A small spectrogram enhancement model, trained from scratch.
Training: soap at rate 0.0018, batches of 256.
Rows from block 3 of a small spectrogram enhancement model, named by matrix and row number. Each number is 500 + 25 x the weight over its row's rms, rounded and kept within 0 to 999. All counts start at 0. Numbers have three digits each. After the name is the row's rms in percent of the matrix's.
After each channel's rows are labels from the 100 clips, of 14848, where the channel reaches its highest value: "lies over" is the class under the peak. Only what is clearly more common there than usual is listed. The data: synthesised sound scenes: up to three everyday sounds over a background. In brackets: how many of the 100.
# conv: 3x3 conv (model.mid.0.conv.weight, 256x256x3x3, each kernel summed), inputs 172-255

conv.116 100:558558540506537519506517512508483491444520510520496522479485476540555535501497480503483558516564512491486509502460489488491503489492472491485482511498451524486526538492502506466514478507493499501526533508496556479487507542490534506489480480530500482560
lies over: car passing (30); snoring (26)

conv.234 112:498499515486479497512563469489498495467486493530490488496458534479479489484524505550554504508518524494515512498513511511510484523491538544460483526480487521538463505503480513510494469498473531503537556439513460538484496517486479520492485467487513500531
lies over: church bell (46); explosion (25)

conv.250 097:502502526481509508550520520519487513503505540488535507451517540525495503469470526475507530461501465464542535473499466499486522468483506501540493534472533478534526492526516505550516492481482480484518506513517494483483492520531550545492504492476522500441
lies over: church bell (31)

conv.174 105:514511528476539522484475457526519490534500512541507507516484477469478539525487488495539503464539526504499501495496529554525477508531479525508501497543521552501476538515501507486507487531499537493543529473511496537459470463555453501498520512563508515491
lies over: doorbell (51)

conv.79 113:515492458507531522473523488524521523459500487517480537477490437483486496504479503539555526508530496498462482490545468495484473543475506466511503501459447443448480499518501522517508546499528434496520493520506485456514492517524497493490467493497459517488
lies over: snoring (26)

conv.200 109:497501505504498507525494544478488496513513492493561518468486510535512530478483504531512474571519503489512490526518519506512494497509460490445542497502523458469543480527495507565527554473481468505498531487500521491510540503533514490465523522525456459502
lies over: drum roll (32)

conv.106 094:494453510494475534505475507532516498509507471534466563559526492505496513497512491473444504474505477516455531521469494451477452466508466512528481503530519559560515514470520543497534526498524468533521508556508522526515517482474527522511518457487531480460
lies over: zipper (30)

conv.85 107:545537512494505482439498467501559478483485501481468509553528466476441502505485469497493472495519465473490507481537526439515535493488519497529495495480486507527492519501474476504515462513490515514487494529476432498500541464495492547521494449522479500492
lies over: doorbell (26)

conv.198 111:505488505491496459540493512528488527479494501462493521447518486515506510461488491499512510479502480454493556480488537519481549514490503472521517447482511507466494450490470521530497479533451488467468497472501476509521550537521495479514522490478487506490
lies over: fly buzzing (82)

conv.11 093:505534503490480479521499515508515521503518496468491506506511562496501537476475518515494511488513507453521519432494514493509546455512495516504482504520484515481493514511477527472521490547445503521442507528503466488449519555529518495529498490489505475510
lies over: glass breaking (46)

conv.227 097:491488555512489541507475551496494484498511538513505479512487482501513492512535461529419504549535462465531475496529489519486491505466477521539469489502501480501479545510503467535514473526490487484493494489515514533542477530540495502497537515517476492514
lies over: car horn (29); mooing (26)

conv.162 099:533527527501477519513502489489492502522439543489459534515531519485511472473537444508509507495467492509514479491487488488537466512515491511544500494516483481481494530542491479513520483515501510500510465493525487494493497529486512472482485484486510495486
lies over: spray hiss (34); zipper (25)

conv.177 106:498488484514472511498539514530487517475473556501497509501485478484515468525499510537490484496451525558510457508517515500544515519479534493540485488508458466517482522511513469466474483471472545489503454488470489515487492470467539492540478508488528538445
lies over: siren (36)

conv.115 101:533495491547491458508512504493519480532467496498484510518488520501515476497502493518524495477521504543473453503504473456496519536466480485503506554452511472473457504495496506536461470513518510525488485470446482503516508447515500536495470470473495485480
lies over: fly buzzing (29)

conv.225 090:494483515520501445501491507513497477537423489476477493457464517524532506462520527494527502503526433470544502488498509501491502507474520448464498481508468505468509479504504455500470523481512502480517457515486495495513522547523503538517464472482491536487
lies over: fly buzzing (29)

conv.66 098:506507486462528485503490489509528507515492482541528509499517527491464492499523483494529522485484411508512486495499491469488457491526494514506524516465495478530492567502504484537529476501473501449456544462525524528497521455516489483494484498487549500473
lies over: mooing (27)

conv.119 101:498529531507506539501476456491498505473481542486512486501490458507553478516519516514487548559510496454487503490461528523469471487503514511498511546483507492511551505455463534526491465470494505494453482488536527474471491483496490486537526508502553525497
lies over: zipper (27)

conv.212 082:499477516509460481526518511473536463496449471496471507452455471444512475479506516511503559507511470504497529490542564515489519502514439498479520496474505525494479510504493531507509452508526495511466461494478479530496510480501503499511485525543500520521
lies over: glass breaking (44)

conv.103 094:528460496477473499495492503493480535497494461502476484516515524510474493514520469528485465523468502498510530493502492469486519546532518489507514476492518500534495504478526536501515491479493510482522454540477484519510530496457513524462499461536495510470
lies over: whistle (26)

conv.240 104:506530519477477508476447483504529463504459549462465464519476457535542509475510541511481539487513501471512482514484513452535549512481511500525486520495488522514455458484489499527503483517484489500504523527504485493504522539486533495497514472514466479516
lies over: fly buzzing (28); church bell (27)

conv.129 099:509480531498493487486490499475495523486540503486522484488473476534514531482550500534517466519533528522538485556474509489508498479458474533546465473498475510516491476463527558509510507458469530498515522452517503483443488495515516491475524499487470479544
lies over: meowing (26)

conv.205 090:495523531504535480470474534470476487528530522513513495476474516522477484489502521512539494518447558473557471486502476521517494476576500503477472511511554503515447483537473512503494507477473491465502519521489528525469507492515497505489522540472511425489
lies over: explosion (47)

conv.42 092:502537493482444508491497490517514495501473535476465519494492462442517559519508469476481493512537480501533538512532460457472517487527481487488474534501484482483496504480479534485498531511495482507493495490540520526518484541511464523492504554528505474504
lies over: church bell (26)

conv.208 101:545483564434517477504499520514492529439503523534497499470485490498483511497510514495521505514435490481495500489491487474509493544493497506492505493454509505462484534477538532520462541496552496507506485541493503541502504495489471477496505506477474473508
lies over: car passing (27)

conv.188 101:525504473529544499501519475458501500499526486516516531498537538561502536533453506512507513512481515499533494467482572508502484493524485480506505518505526492485441476492551519485490509503497510508514476518487507494473478534473479488507495522466511467504
lies over: explosion (49)

conv.231 085:540534472482485512482480547516475493446472451524535559493493501512510505460514479513513530514496480518493467481488487455542496510493502501531470461488491545508466490493477539467549452516508485519557502487486509445502501436464502498504543474512464506497
lies over: bird chirping (28)

conv.36 130:486518526516511500499502560515511487519511497540549477504490501531491467517523502486433521519496529460542483509468496520535492465548507492520477536522495541416484491489487502534503517502455505478532472481534508548510485504545528506517540531497480477536
lies over: drum roll (67)

conv.122 097:523530535473515475530537522497508502481463500490486494471515455541505514530452512517504421450510513457465462494517506472489557522498498531492524485518511506505506484539468508483487476507527456508526499472474448532500520538537482456504487481509473549489
lies over: whoosh (38)

conv.4 098:497488534470499534515471481486492533456466494538553528538491519520479520493500491497479493523477500500486509516541534459474495498516571517518526491452481476505540541477515537562507475506466508491523522507479482510516512457455544542558488484507461461506
lies over: spray hiss (30)

conv.73 105:527487489484520530517546516506508529497467486496513524456503507485482487493505490485527508531424459526489505486551489526473527521503528515478459443465530460517490493489494507508520480488528455522520533479470486489455511493493502497482481500481474489495
lies over: bird chirping (27)

conv.143 094:470493497459519519503494500513510530479520526483522493468512481452525514479513508523485514503538511500495502443533503538472469490462523451469509468509548506543546540497486487474555485532496522448477488509522510520533508469519523487528509532536532472513
lies over: glass breaking (29)

conv.80 098:516460499532516492520497542509501527447490492489517484467503456517514489500525515535508497489467497474543459469518481535483528508435517506538504499467496491522526486489488523513523508496505519486513519508489466511488491522483529477477464514521469503497
lies over: bird chirping (36)

conv.232 099:511516485520470550510508521523480537490487496507483517499463462497501497472497483490529503517491512493466494483547512463518447497528490483493474496498497524517462510537516498464517493521474479476502442526483553551481547531510464488509510493515512486512
lies over: doorbell (40)

conv.5 105:477497460489491490512458539505558470502484518507448473519477526496484463470494524488520486487467502491530481520501534472472470497512495477464487512483486456468447506481515517540497489492523479532511502512485465559477498490495497508503533518514508466467
lies over: zipper (32)

conv.70 102:524487478508494490534481528532508504533545510504520501478501495534527504471494481483472552498503542546568472485525526538505485480517479512476532501520454521507504513471511507495461511499505501496464535480485490524501492511462494504494505531511491475511
lies over: spray hiss (70)

conv.50 103:517462524517490477516502570425475463470497503498505503483468515523489464534494526496535504465511549511467535456511438479505528460505525492477462499508488529497449472503503514515454449490511501546521495507460492472503549510475494518536495502507475498496
lies over: explosion (61)

conv.229 118:525513460503519494511457502527510491524559516504471467459479498514551541505553494472487537510497505511489472487485461494525501476537533456513524505548480560444496479470535512502508534526510503490473479483515521544486531493515483451515485501490484487494
lies over: drum roll (27)

conv.166 118:553549535502510514508486510473526504516460427516476492522499472518506513482549493554516548535538518496492488495519518491488538543489547493485513508527452477496508490485516505490489497491520483510468542517509473492453531513462510486553514517537504500518
lies over: fly buzzing (73)

conv.241 095:491497467520485532482520456483516508534460519509496514460489520488487510509499489518524505517488503478523500493525550493489514487507538422463460504499487464540486487518499550533497463542471494500472549472474495496505484494474500474487516476502502492504
lies over: glass breaking (33)

conv.24 108:509518514491501496517474480516572500558498498464480498494537465513509567455567494514516496491507532523463501512484502510511546509470501469466493509515477483453509465531516503504482511521551461523536481488508525521469547538532487462522531509462482492511
lies over: whoosh (28); car passing (25)

conv.61 101:476481497466556495520535482505517526484430496485532505465482523476486520499489545500512538500517493543534484466502500480461478490524488483498463500496527495513489499505463506462568495486476476508492493500527482492477486558499455491474490474517579494487
lies over: glass breaking (37)

conv.31 101:487480536485566488554492506469470524473540564525498477483506475499496467464531515479497508459500549525496469495474531486488547511527477472489525544496472510475479499476529505493507549533518484506493469501509495537507458533489514499530518511506490526474
lies over: spray hiss (30)

conv.83 113:503534506488472457508493506470511449478484434525537491510561489549497505450466526487479492465511500456524498508482493487472468465500446518459530532488509502528481534548531527531483518503496474518514506494496464534488470470491503488518511472501464487487
lies over: snoring (42); explosion (36)

conv.192 094:463494463495488503517483488461535516536503508522489508489473514506531524499537446533458492512468505469488512506524513463523472534480505514545529460446483449515524522499542528506539534501489517530489503510486474475509502482490542458495485500465497537498
lies over: church bell (27)

conv.237 103:522497523488500502515451506513510520472483487534476485495483508548504533471541503516483526472516492488488473516478485505510527492509529511512483568505458542493464507520538504440502481537524475507533507521528467530486471503512519516532458506496507534536
lies over: car horn (27)

conv.176 108:546529469514541479524492476464508493434523481525466493494543540464497516527489497461487483522495512516554453496540531505474492460521508451511536537478561494481458519493493535513464494529497507545548495532496513531508504514464501488519468531500493492491
lies over: drum roll (41); spray hiss (35)

conv.235 102:507525530519470486510496539489496468519532500501463510499483453565513472514521546477463511456456490481530500501491499475501523497491495527512507489546466514484510491511503508503441527511446486522480501524443445487504519497500500476528474481467478544470
lies over: spray hiss (25)

conv.202 088:498480482528494504478476535461501513506485530481507492474518488539507487510497553560543495512452497562512526497531521513524497498546498494497502492453557493543452500483500495526497531469496447493503468498474490456484524515511465517504519458467463477504
lies over: melody (25)

conv.34 096:518444495513532498502480493466518493535500495523519514540501526472517509515556471502504501483470490527437456528543480535543472524538518480508521465506565509494496466490489496535495491475493500533509474497513535494497538532478485500501465487508495468508
lies over: zipper (26)

conv.249 104:520533499512500504534479486473471512503557524512538487494527489489524511494512554518508531475480487507483487463512490455499505515501496526453488481458505489492496510514488508516476487481493506489485471491463563526529496502488521435488513462482516514456
lies over: whoosh (28)

conv.133 099:493468529519467504494515529522556503476531503510564524505466483485480533478516502536499537570537518491496505498482489500531505480524542527470494497517508452565531503482483477505513502440473513509458514460493542510494444514540506544511515492518510480496
lies over: church bell (31)

conv.2 098:511509484507533491488507515504497480502462520501504485500476519515530510494501513442470574492488506539529486491452472485495512486537498463521477525453523497477495500505550546521484511506486511485426504524475501469490524500516527474546523484544476489536
lies over: mooing (29)